{"model": "self-supervised image encoder", "dataset": "patchworks of several textures", "train_examples": 72500, "image_size": 32, "crop_scale_min": 0.2, "horizontal_flip": true, "translate": 0.06, "color_jitter": 0.4, "method": "barlow_twins", "arch": "mobilenet_v2", "norm": "batchnorm", "activation": "gelu", "depths": [2, 2, 6, 2], "kernel_size": 3, "stem": "single", "expansion": 3, "widths": [16, 24, 32, 48], "projector_hidden": 1024, "projector_out": 512, "projector_hidden_layers": 2, "init": "torch_default", "residual_init": "zero_last", "optimizer": "adamw", "lr": 0.0023, "beta1": 0.9, "beta2": 0.999, "eps": 1e-06, "steps": 16800, "batch_size": 256, "epochs": 59.3, "lr_schedule": "cosine", "final_lr_fraction": 0.1, "warmup_steps": 500, "weight_decay": 0.04}
Rows from block 4, named by matrix and row number. Rows with one number belong to one channel. Each number is 128 + 24 x the weight over its row's rms, rounded and kept within 0 to 255. All counts start at 0. After the name is the row's rms in percent of the matrix's.
# convs0: expand pointwise conv (model.blocks.4.convs.0.weight, 72x24x1x1), inputs 0-23
# convs1: depthwise 3x3 conv, stride 2 (model.blocks.4.convs.1.weight, 72x1x3x3), a 3x3 kernel
# convs2: project pointwise conv (model.blocks.4.convs.2.weight, 32x72x1x1, transposed), outputs 0-31
convs0.0 104 [162 104 154 148 118 131 117 144 163 131 179 138 160 115 134 128 124 169  96 153 106 147 161 133]
convs1.0 106 [121 112 110 113  95 102 111  95  95]
convs2.0 130 [133  80 132 136 129 109 116 123 149 139 155 158 101 114 164 127 157 150 176 103 100 130 163 155 125 162 163 115 150 105 110 138]
convs0.1 098 [117 148 138 134 102 135 112 140 135 147 133 153 124 152  67  97 114 159 192 136 112 124 142 128]
convs1.1 102 [127 134 137 135 165 164 135 162 161]
convs2.1 066 [147 159 135 112 130 153 148 121 128 144 158 112 123  73 110 133 149 139  99 112  96 107 119 133 134  92 176 122 147 143 156  77]
convs0.2 106 [ 90 109 129 118  91 132 131 142  79 134 115 135 129 164 132 121  81 176 128 132 110 130 103  99]
convs1.2 100 [129 135 135 139 163 158 143 166 162]
convs2.2 098 [163 108 144  95 158 140 144  75  88 122 108 126 126 107 155 145 128  71 126 105 124 106 143 125 125 136 136 135 149 109 163  97]
convs0.3 093 [138 103 115  96  97 171 139 106 160 113 171 144 139 112 114 144  95 172 113 135  99 137 121 139]
convs1.3 094 [123 110 110 121  94  93 124  95  96]
convs2.3 106 [140  98 155 110 100 110  85  96 141 111 100 116  81 151 152 131 127 153 153  85 103 116 134 173 135 126 111  95 132 114 125 117]
convs0.4 100 [163 164 144  96 111 147 112 145 107 140 145 154 101 177 171  89 141 115 133 121 135 140 143 126]
convs1.4 092 [128 118 115 120  96  93 121  94  91]
convs2.4 102 [102 140 126 140  96 151 144 121 178 156 106 139 143 112 168 126 124 172 114  95 148 103 138  98 133 156 102 141 151 165 146 148]
convs0.5 092 [107 124 166 102 150  82 144 131 144 148  72 151  91 108 128 109 118 125 115 106 158 117 138 116]
convs1.5 114 [128 128 123 135 161 147 142 177 161]
convs2.5 090 [149 123 191 114 127 128  88 117 142  95 123  89  90 125 143 156  89 144 125  90 100 112 113 144 127 148 133 108 154 135 118 108]
convs0.6 088 [102 136 155 107 108  96 112 111 124 113 140 128 135 112 114  93 149 144 167 103 101 187 144 105]
convs1.6 106 [114 123 126 144 144 140 144 116  66]
convs2.6 073 [ 81 145 138 138 141 112 132 155 186 133 116 146 125 109 119  82 119 139 132 167  83 130 162 132 160 100 148 101 139 130 125 143]
convs0.7 104 [136 149 145 134  91 139 136  60 146 136 152 171 146 131  90 107 141 124 136 116 153 104 112 126]
convs1.7 091 [118 104 111 109  95 101 116  96 100]
convs2.7 147 [116 137 173 157 126 109 124 114 124 121 140 122 121 128 126 127  92 114 148 128 160 169 191  81  71 123 138 132 118 127 143 133]
convs0.8 104 [138 132 138 123 160 159 128 189 125 147 148 143 111 157 163 101 154 153 124 105 151 130  94 113]
convs1.8 104 [126 112 110 115  94  96 115  94  98]
convs2.8 106 [112 151 136 160 134  97 142  61 166 158 144 164 116  95 129 141 125 143 119  81 129 132 104 126 113 137 113 118 145 165 136 141]
convs0.9 111 [144 139 192 127 136  71 127 123 135 148 104  69 136 142 122 113 136 142 124 122 129 143 114 144]
convs1.9 110 [138 159 158 134 136 131 112  87  94]
convs2.9 146 [105 118 157 133 129 147 159 113 118 147  83 201 142 136 105 116 126 147 111 147 157 164 123 160 132 110 154 147 122 106 114 112]
convs0.10 100 [136 129 119  96 147 106 134 153 120 137 176 130 133 112  99 165 141 172  94 146  79 134 131 138]
convs1.10 098 [106 131 131 124 150 156 135 167 170]
convs2.10 073 [118 146 125 139 139 177 133  91 110 124 114  73 151 100 113 118 113 107 118 145 184 120 127 110 100 117 157  97 110 162 128 133]
convs0.11 099 [142 140 104 112 121 151 112 150 165  97 151 154 178  92 125 152 112  86 128 113 109 138 126 155]
convs1.11 109 [133 143 144 138 152 155 115  86  91]
convs2.11 076 [193 122 141 137 156 113 142  89 110 137 123 118 184 138 112 114  94 125 108 138 110 113 125 105 135 146 121 131 171 158 103 153]
convs0.12 112 [129 125  87 117 100 212 132 135 123 128 153 150 139 135 141 157 109 137 132 121 121 102 127 150]
convs1.12 120 [130 137 138 142 164 162 144 162 158]
convs2.12 144 [149 160  84 122 129 128 154 138 128 176 153 163 157 103 124  90 133 111 126 149 138 153 156 124 139  99 121 179 107 136 115 151]
convs0.13 096 [125 174 138 102 142 123 166 150 102 134 161 131 169 148 123 148 120 107 111 161 134 161  91 138]
convs1.13 092 [134 121 125 122  87  95 114  94  97]
convs2.13 107 [166 136 168  83 150 136 139 119 156 106  90 121 134 101 107 118  90  80 133 115 140 117 134 123 131  72 131 141 135 136 145 108]
convs0.14 091 [107 158 136 111  99 118  80 135 151 119 149 107 120 111  84  96 147  94 110 122 159 138  96 138]
convs1.14 105 [137 126 125 155 157 121 166 171 142]
convs2.14 087 [ 84 125 123 146 152 144 127 159  92 140 143 109 100 148 144 147 173 128 105 138  88 111 133 144 187 120 129 134 163 145 107 142]
convs0.15 092 [154  88 116 138 133  94 133 101 148 166 112 162 111 155 155 160 123 149 124 119  84 110 130 152]
convs1.15 093 [123 118 123 130 101  91 131 168 164]
convs2.15 056 [113 100 115 128 148 102 168 154 114  99  94 159 142 164 131 116 153 141 131 155 121  63 144 126  91 145 125 120 140 143 120 159]
convs0.16 093 [126 126 180 146 106 152 101 145 155 124 115 137 141 116 105 118 135 127 113  74 111  93 165 101]
convs1.16 094 [143 145 147 152 159 152 148 162 154]
convs2.16 078 [127 149 157 152 147 154 153 159 153 129 105 126 143 126  84 118 122  99  89 110  97  91 165 130 143  81 124 112 162 139 128 120]
convs0.17 105 [159 134 153 115 119 140 110 126 103 125 126 119 123 128 153 123  86  93 161 166 131 169 180 121]
convs1.17 098 [123 117 109 119  94  94 121  94  95]
convs2.17 111 [111 105 122 153 119 147 135 136 178 170 132 128 141 116 172 109 110 154 145  78 125 152 136 112 132 138 136 128 189 142 140 104]
convs0.18 104 [106 129 131 100 176 159 143 108 100 148 141 100 171 148 117 130 153 123 159 122 123 166 118 159]
convs1.18 100 [125 110 111 120  85  93 122  97 106]
convs2.18 106 [137 161 172 130 143  72 123 101 165 169 120 106 137 115 129 152 115 146  86 148 121 152 132 161 143 139 129 154 128 104 154 118]
convs0.19 100 [158 142 128  94 109 114 141 147 135 144 129 156 131 136 181 139 134 117  73 117 148 122  81 108]
convs1.19 083 [129 121 118 119 101  92 119  92  89]
convs2.19 104 [121 125 116 148 139 161 172 103 124 118 148 156 143 106 127 114 161 158 154 107 145  77 135  98 117 138 158 110 180 118 147 111]
convs0.20 101 [157 127 131 103 156 114 182 106 134 107 111 164 117  96  81 115 119 118 116 119 116 158 117 158]
convs1.20 094 [134 136 141 136 158 161 145 168 159]
convs2.20 073 [148 155 122 127  63 124 175 102 161 140 138 150 146 153 151 136 120 143 118 103 111 134 136 119 100 167 164 106 132 112 143 153]
convs0.21 103 [130 138 191 148 158  77 133 135 145 156  99 109 117 114 152 120 148 129 121 122 157 163 134 136]
convs1.21 107 [131 129 138 135 155 165 142 161 169]
convs2.21 105 [136 124 167 121  89 129  89 124 129  99 109  91 112 157 145 142  99 160 139  92 106 113 124 159 114 147 114  92 140  95 151 100]
convs0.22 096 [117 142 141  84 130 130 135 112  87 156  64 119  91 120  95 141 138 144 147 130 158 115 131 123]
convs1.22 102 [140 131 131 138 164 170 132 156 160]
convs2.22 095 [120  66 148 118 123 135  96 139 138 119 132 128  71 117 154 149 130 162 169  96 137 125 145 162 140 126 128  93 149 109 111 145]
convs0.23 097 [147 142 141 137 138 106 139  92  95 194  89 132 102 135 138 125 116 174 115 107 133 124 132 111]
convs1.23 093 [127 118 140 114  96 165 117 102 167]
convs2.23 095 [142 129 133  99 158 125 161 102  73 125 119 141 145 144 135 144 135 115  99 102 171 158 135 102 151 156  83 135 124 147 167 123]
convs0.24 104 [148 167 124 120 111 161 138 118 109 150 136 135 161  84  77 105 131 131 133 116 181 139 123 122]
convs1.24 094 [123 113 112 112  89 102 115  92 101]
convs2.24 121 [130 142 171 135  92 111 128 105 126 133 155 111 141 117 114 127  57 111 160 123 162 154 138 114  82 118 136 141 114 116 161 111]
convs0.25 107 [102 150 158 118 130 148 137 110 108 177 118 156 134 143 147 131  80 135 110 128 109 118  87  86]
convs1.25 075 [120 116 113 106  97 100 103  98  96]
convs2.25 102 [129 158 146 161 114 119 122 174 147 138 140 117 121 147 118 152 133 190 147 137 111 162 145 126 127 108 143 145 117 103  70 157]
convs0.26 099 [117 123 109 107 130 122  65 110 125 148 143  91 154 109  75 126 120 115 111 110 137 140 106  94]
convs1.26 097 [133 135 139 141 164 166 141 158 160]
convs2.26 130 [ 76  89 101 168 169 147 127 144 102 128 126 122  94 148 140 145 154 136 117 144 131 116 147 134 157 125 118 134 181 163 114 136]
convs0.27 102 [128 113 151  99 132 147 112 121 143 152 131 120 178 135 139 115 133 164 136 167 116 102 114 191]
convs1.27 106 [139 161 156 147 168 157 132 143 140]
convs2.27 094 [145 127 116 141 122 172 133 136 101 133 147 125 133 143  76 123  98 115 154 111  94 127 113  73 109 110 121 119 158 172  90 118]
convs0.28 102 [138 140 154 134 144 138 149 167 131 147 133 148 107  92 119 118  90 124 187 138 118 161  88 120]
convs1.28 103 [107 111 106 111 102  98 114  98  96]
convs2.28 095 [121 120 120 176 137  96 133  74 144 173 124 115  97 148 140 135 157 121 162  86 142 149 116 119 167 108 107 122 144 132 141 149]
convs0.29 106 [125 108 158 119 102 123 110 104  77 100 145 118 109 105 155 182 121 145 146 123 157 147 124 153]
convs1.29 106 [121 119 112 114  89  91 112  97 105]
convs2.29 128 [138 107 145 135 105 128 114 162 132 170 122 126 137 122 116 131 130 161  76  91 136 165 152 102 110 121 166  94 144 142 144 174]
convs0.30 100 [143 122 184 120  82 124 138 141 133 150 155 143 137 104 113 154 138 169 118  97 114 148 150  98]
convs1.30 086 [128 130 138 141 172 175 118 144 148]
convs2.30 077 [128 176 165 153 148 138 150 123 153 118  77 109 151 149 111 153 146 105 103 144 129 112 110 151 116  96 127 129 118 136 182 106]
convs0.31 091 [128 147 128  98 128  99 154 159 179 158 119 175  94 157  96 115 126 112 118 129 110 121 133 146]
convs1.31 088 [127 136 145 133 161 162 146 164 159]
convs2.31 063 [182 143 167 122 129  96 131 108 153 157 162 129 125 104 119 157 165 126 108 130  96 162 155 137 133 140 161 111 138 125 135  87]
convs0.32 084 [153  97 127 121 105 178 159 119 150 127 111 152  89 131 109 116 114 119 109 123 121  96 110 180]
convs1.32 104 [137 131 114 157 141  82 151 142  95]
convs2.32 055 [131 117 128 147 174 160 123 144 182 126 130 135 120 139  91 130 146 129 125 122 118  65 142 171 111 120 134  96  93 138 141 102]
convs0.33 101 [124 108 167 167 149 165 127 128 107 112 138 136  99 116 102 135 147 103 109  90  98 175 122 131]
convs1.33 115 [125 107 109 118  89  91 122 102 101]
convs2.33 117 [137 111 133 123 103  90  85 117 112 162 151 104 108  82 157 158 131 146 126 115 134 151 134 119 128 158  96 155 114 156  79 121]
convs0.34 089 [142 121 130 106 109  74 146 137 139 128 133 175  72 124 144 162 141 147 123 147 101 107 115 147]
convs1.34 103 [145 141 138 128 122 104 129  89  78]
convs2.34 090 [ 99 104 114 156 135 171 150 174 124 136 146 161  95 176 104 153 161 136 138 122 129 100 157  98 120 135 117 112 118 160 129 121]
convs0.35 107 [137 107 163 130 113 174 136 155 126 124 128 100 105 101  80 131 127 123 124 143 167 131 154  83]
convs1.35 095 [114  99 100 111  95 103 120  99 108]
convs2.35 115 [138 162 155 118  88 129  91 120 143 155 172 115 121 106 124 137 129 106 128  93 121 175 127 106 150 149 117 145 100 151 145  80]
convs0.36 107 [105 146 178 100 145  48 131 128 128 145 119 102 134 129 122 112 144 125 137 113 147 149 140 114]
convs1.36 102 [129 140 111 131 153  80 140 162 106]
convs2.36 091 [133 109 121 143 154 152 120 164 161 117 127 159 119 103  83 102 106 127 125 140 102 134 115  88 163  95 105  84 102 141 100 116]
convs0.37 104 [131 112 119 116 171 149 138 113 127 179 105 136 140 144 136 118  95 167  86 146 170 126 140 149]
convs1.37 104 [134 139 138 140 165 163 141 162 157]
convs2.37 100 [150 111 127 105 147 118 123 117 124 158  98 108  97 130 151 122 152 104 126  78  87 124 150 116 161  82 153 109 151 104  90 133]
convs0.38 103 [121 170 127 141 110  96  91 149 157 111 152  75 115 126 149 112 135 137 126 107 135 169 119 159]
convs1.38 107 [125 141 145 140 166 172 137 149 154]
convs2.38 107 [116 146 148 168 156 137 106 129 104 135 135  91 153 168 106 154 156 127 100 129  81 120 140 145 157 160 116 138 162 136 129  89]
convs0.39 101 [140 148 206 119 133  91  80 112 133 142  97 115 123 122 127  94 144 138 130 133 128 123 127 115]
convs1.39 092 [120 128 124 122 158 151 132 169 172]
convs2.39 114 [143 121 169 134 123 147  97 121 141  81 117  79  97 145 113 159 124 133 122  93  97  96 113 140 134 131  98  95 150 161 136 110]
convs0.40 097 [145  98 127  76 154 166 154 116  94 181 145 132 139 120  96 132 133 134 104 140 152 132 114 131]
convs1.40 110 [126 117 115 118  93  94 116  95  93]
convs2.40 098 [119 154 151 143 123 109  97 108 127 138 143 121 156 115  76 169 113 116 109 154 138 127 100 143 124 179 105 144 114 150 178 111]
convs0.41 100 [172 140 120  98 134 146  87 168 125 143 142 150  90 152 160 106 172 127 109 119 123 130 122 144]
convs1.41 100 [119 140 140 140 163 160 140 162 161]
convs2.41 083 [150  98 130 118 114 119 120 133 151 144 111 128 126 181  93 112 149  97 143 143 106 187 173 115 123 168 163 115 120 136 131 138]
convs0.42 097 [165 140  91 105 127 118 110 122 127 133 130 103 144  99 140 134 133 131 155 172 153 107 128  62]
convs1.42 091 [119 131 130 135 160 164 139 167 162]
convs2.42 091 [131  85 115 137 126 101 100 110 112 132 120 146  80 110 152 147 121 172 105 155 160 128 145 128 113 144  97 182 118 147 100 142]
convs0.43 087 [133 123  76  83 148 112 128 126  88 107 139 152 138 126  71 101 126 118  95 128 127 147 127 138]
convs1.43 091 [132 141 132 138 160 162 139 162 165]
convs2.43 084 [106 107 127 149 121 170 149 107 124 163 120 115 155 135 170 148 172 153 103 110 119 138 176  98 126 124 142 136 127 111  88 159]
convs0.44 100 [144 128  98 123 154 127 119  95  99 141  94 144 167 127 154 113  78 152 127 126 102 146 112  88]
convs1.44 094 [117  91 102 103  93  98 117 114 121]
convs2.44 098 [138 154 143 182 134 115 117 167 148 137 147 108 157 133 134  95  92 160 153 126 102 153 101 168 133 167 132 138 117 125 112 156]
convs0.45 090 [106  84 159  99 114 115 121 119  89 106 128 127 119 113 140 178 147 134  83 110 140 109 110 153]
convs1.45 093 [123 139 137 144 162 165 140 161 159]
convs2.45 086 [ 98 150 135 163 142 118 152  65 161 123 147 117 103 128 139  98 108 114 187 138 126 142 146 133 128 137  93 122 109 148 107 112]
convs0.46 102 [134 145 164 117 145  70  95 110 133 165 104  79 138 135 133  92 146 136 125 121 124 142 113 144]
convs1.46 101 [124 137 139 148 177 174 125 137 122]
convs2.46 106 [103 117 171 153 143 151 107 136 124  89  83 106  85 174 107 157 117 150 113 119 112 111 134 134 127 137 127  89 148 136 143  96]
convs0.47 107 [108 174 135  94 125 140 152 113 112 140 120 105 107 163 120 120 121  88 103 147  93 151 172 131]
convs1.47 111 [118 137 139 140 160 161 135 161 167]
convs2.47 086 [122 139 149 186 133 108 122  89  90 148 175 130 111 119 115 134 143 154 144 147 110 142 122 157 113 134 173  95 113 124 153 154]
convs0.48 106 [ 75 136 130 142  97 147 154 119 140 154 114 115 137 121 127 159 170 133  85 150 102 130  91 113]
convs1.48 102 [118 135 139 139 160 163 140 161 163]
convs2.48 085 [110  87 114 152  85 131  87 165 151 158  77 126 134 120 139  95 105 105 132 116 139 131 105 123 130 133 130 139 147 164 159 159]
convs0.49 100 [126 182 131 123  95 134 129 137 100 137 126 142  93 142 106  94  88 117 144 125 119 181 135 155]
convs1.49 097 [125 120 118 122  94  92 124  95  91]
convs2.49 116 [116  82 132 122 119 103 134 145 167 124 103 122 119 115 144 136  87 115 155 127 186 152 139 109 143  95  97 163 153 157 114 138]
convs0.50 103 [114 147 134 119  92 153 143 114 139 170 100 107 116 145 130 146 138 100 117 175  91 171 145 118]
convs1.50 096 [130 116 115 120  95  95 122  92  93]
convs2.50 121 [143 149 142 100 130 157 160 121 187 141 131 110 125 132 141 132 140 167 136 120 120 175 162 111 153 146 100 148 148 142  91  97]
convs0.51 100 [123 100 125  87 137 138  65 173 117 127 111 120 123 109 115 131 122 100 126 141  87 121 128  90]
convs1.51 079 [120 129 131 131 164 156 134 168 165]
convs2.51 075 [121 127 152 158 145 130 131 125 130  97 140 141  82 131 100 142 102 126 111 131 157 140 176 108  68 100 146 130 124 158  97 160]
convs0.52 101 [113 164 111 116  95 112 139 149 177  80 168 121 152 100 143 121 117 132 105 133 125 150 122 157]
convs1.52 109 [128 131 131 141 160 163 141 162 165]
convs2.52 133 [106 159 125 159 152 125 141 144 101 165 135 137 161 147 105 170 155 126  84 150 131 134 129 108 136 165  99 165 110 165 130 140]
convs0.53 101 [151 166 127 116 129 146 110 154 163  97 139 114 189  85 120 129 133  97 130 104 132 147 134 141]
convs1.53 101 [128 104 119 117  92 102 143 162 161]
convs2.53 104 [ 86 123 126  95  78 117 166 132  94 118 135 155 109 148 147 171 150  96 122 120 137 145 123 113 111 108 115 146 110 166 146  98]
convs0.54 096 [142 155 203 132 102 113 111 134 102 131 142 138 141 114 112 102 127 149 141 148  89 138  96 119]
convs1.54 103 [136 136 101 148 138  90 162 162 119]
convs2.54 077 [ 99 156 155 121 122 171 150 129 153 130 119  88 108  84 101 118 117  88 112 130  89 110 106  98 161 143 157 114 103 121 132 135]
convs0.55 096 [128 153 177  98 113  86 131 133 107 165 104 163 109  92 123 131 110 129 144 136 124 119 116  86]
convs1.55 099 [116 144 147 142 166 161 114  97 104]
convs2.55 082 [ 94 154 142 127 123 146 114 130 148 120  79 159  92 115  97 135 105 152  91 149 119 136 147 179 109 103 136 131  94 144 123  95]
convs0.56 102 [125 127 119 120 174 134 128 186 138 152 141 137 100 113 116 133 112 157 166  96 132 135  79 124]
convs1.56 104 [121 142 141 140 162 163 140 163 159]
convs2.56 098 [125 102 141 106 119 159 125 155 138 112 145 124 140 101 156 122 108 150 147 182 136 139 180 132  99 151 185 146 128 144 140 107]
convs0.57 107 [109 147 156 176 113 139 129 110 160 144 166 121 151 123 106 135 128 146 176 128  84 117 117 102]
convs1.57 105 [121 113 105 112  98 106 115  91  94]
convs2.57 096 [117 143 137 166 116 107 123 126 125 151 163 123 109 152 166 131 129 171 156 117 154 166 151 144 107 157 158 139 139 100 106 177]
convs0.58 089 [144 155 120 103 125  99  83 135 159 125 147  76 153 113 109 136 134 112  89  93 137 153 136 128]
convs1.58 092 [129 147 146 129 149 157 112  77 109]
convs2.58 070 [121 100 128 121 174  54 149 127 123 115  97 101 154 126 127 132 147 120 134 139 154  87 150 145  96 120 128 112 150 136 103 156]
convs0.59 110 [ 91 144 164  76 113 141  85 150 128 126 126 100 150 124 116 127 103  95 111 100 135 133  96 121]
convs1.59 118 [132 117 117 114  90  97 121  95  94]
convs2.59 145 [173 159 137  74  89 124 155 116 156 143 137 124 138  99 146 111  96 113 134  99 145 127 109 125 107  97 158 111  95 113 149 111]
convs0.60 095 [122 171 184  86 108 100 117 133 109 148 164 129 157 129 114 117 122 138 130 133 102 126  93 147]
convs1.60 102 [123 103 116 107 105 130 143 169 167]
convs2.60 083 [123 149 130 141 104 145 120 155 130 136 164  80 102 136 109 149 148  91 136  94  78  97 109 120 123 134 122 122 129 186 118 106]
convs0.61 099 [138 144 146 130 155 138 115 123 131 141 165 114 164 146 139 141 146 154 136 172 108 125 107 196]
convs1.61 091 [115  98 106 108  95  97 116 103 108]
convs2.61 121 [118 131 142 115 135  90 118 117 144 142  98 151  87 105 172 162 132 148  98 135 134 128 172 183 149 106 123 137 108  94 137 133]
convs0.62 093 [135  91 105 144 153 109 169 118 141 160 118 165  83 141 134 142 108 131 110 146 140  95 144 163]
convs1.62 088 [128 118 139 121  92 166 121  99 163]
convs2.62 076 [ 89 118 150 145 151 164 116 134 152  94 120 129 129  97 116 115 176 109 125 132 110 102 128 124 147 117 139  85  72 156 101 140]
convs0.63 097 [ 91 116 158 144 111 104 106 144 146 109 151 119 128  70 160 161  98 118 131 115  96 131 104 128]
convs1.63 103 [130 137 140 134 156 154 144 166 170]
convs2.63 060 [ 98 166 129 158 155 112 131 140 158 119 140 134 143 128  99 154 109 110 141 184 122 153 122 131 117 184 113 144 145 147 157  91]
convs0.64 091 [156 115 102 101 158 112 124 137 144 107 159 146 135 147  80  80 137 152 105  91 146 132 119 143]
convs1.64 100 [112 132 137 139 163 160 138 165 160]
convs2.64 071 [144 104 123 130 106 152 161 126 131 141 113 117 142 161 142 170 173 136 117 119 106 147 181  62 152 122 122 134 140 142 143 127]
convs0.65 106 [144  88 156 111 139 120  85  89  76 119 150 130 129  92 134 141  96 126 128 137 145  98 136 139]
convs1.65 105 [132 120 115 123  91  91 124  94  97]
convs2.65 086 [124 128 127 128  97 135  97 173 115 161 149 132 164 108 124 136 142 172 113 129  95 159 127 162 124 154 164 118 132 120 180 151]
convs0.66 099 [114 167 189 100 131  64 121 114 120 147 117 101 121 123 125 113 138 145 136 115 135 153 127 110]
convs1.66 089 [129 109 142 117  90 161 124 109 168]
convs2.66 096 [150 128  77 152 130 180  97 120 159 140 111 121 128 111  93  99 130 142 124 140 138 121 127 133 107  84 116  89  92 144 101 107]
convs0.67 100 [163 120 142 128 134 167 103 148 100 172 142 149 130 140 183 127 134 133  96 148 150 101 104 121]
convs1.67 104 [121 114 117 121  91  97 119  93  95]
convs2.67 104 [ 99 147 163 155 123 162 138 106 159 143 142 148 144 110 134 148  98 177 132 121 143 104 142 108  86 148 155 129 131 178 151 121]
convs0.68 105 [112 105 150 138 140 155 136 110  95 145 138 142 101 131 113  99 144 138 107  78  69 137 138 155]
convs1.68 108 [131 134 137 136 161 164 137 163 165]
convs2.68 110 [103 142 128 153 127 162 190 110 126 128 132 129 162 165 130  98 153 128 160 112 106 137 131 121 129 125 154 113 155  90 175 147]
convs0.69 094 [119 145 149 101  82 145 116 115 135 113 143 151 127 124  90 106 143  98 132  98 181 162 105 123]
convs1.69 106 [129 157 147 141 173 167 125 139 139]
convs2.69 093 [117 120 106 149 184 134 127 138 122 141 116 130 148 148 145 136 156 168 117 168  89 113 122 159 184 120 133 115 171 123 110 138]
convs0.70 104 [171 122 142 104 167  87 162 144 122 120 155 171 147 105 106 136 132 125  84 147 126 139 130 122]
convs1.70 098 [126 111 110 114  96  94 115  99  94]
convs2.70 102 [147 114 117 114 157 102  95 127 126 143 145 158 106 106  85 108 136  89 175 128 100 104 139 156 147 110 155 132 151 145 153  92]
convs0.71 115 [138 127 204 119 108 109 102 116 133 170 149 129 135 121 124 112 102 144 102 125 126 147  89 140]
convs1.71 101 [137 123 122 123  93  88 121  96  95]
convs2.71 125 [155 112 101 129 111  97 141 134 127 175 165 148 115  94 159  92 144 114 141 139 155 132 153 115 141 103 151 156 114 103 107 173]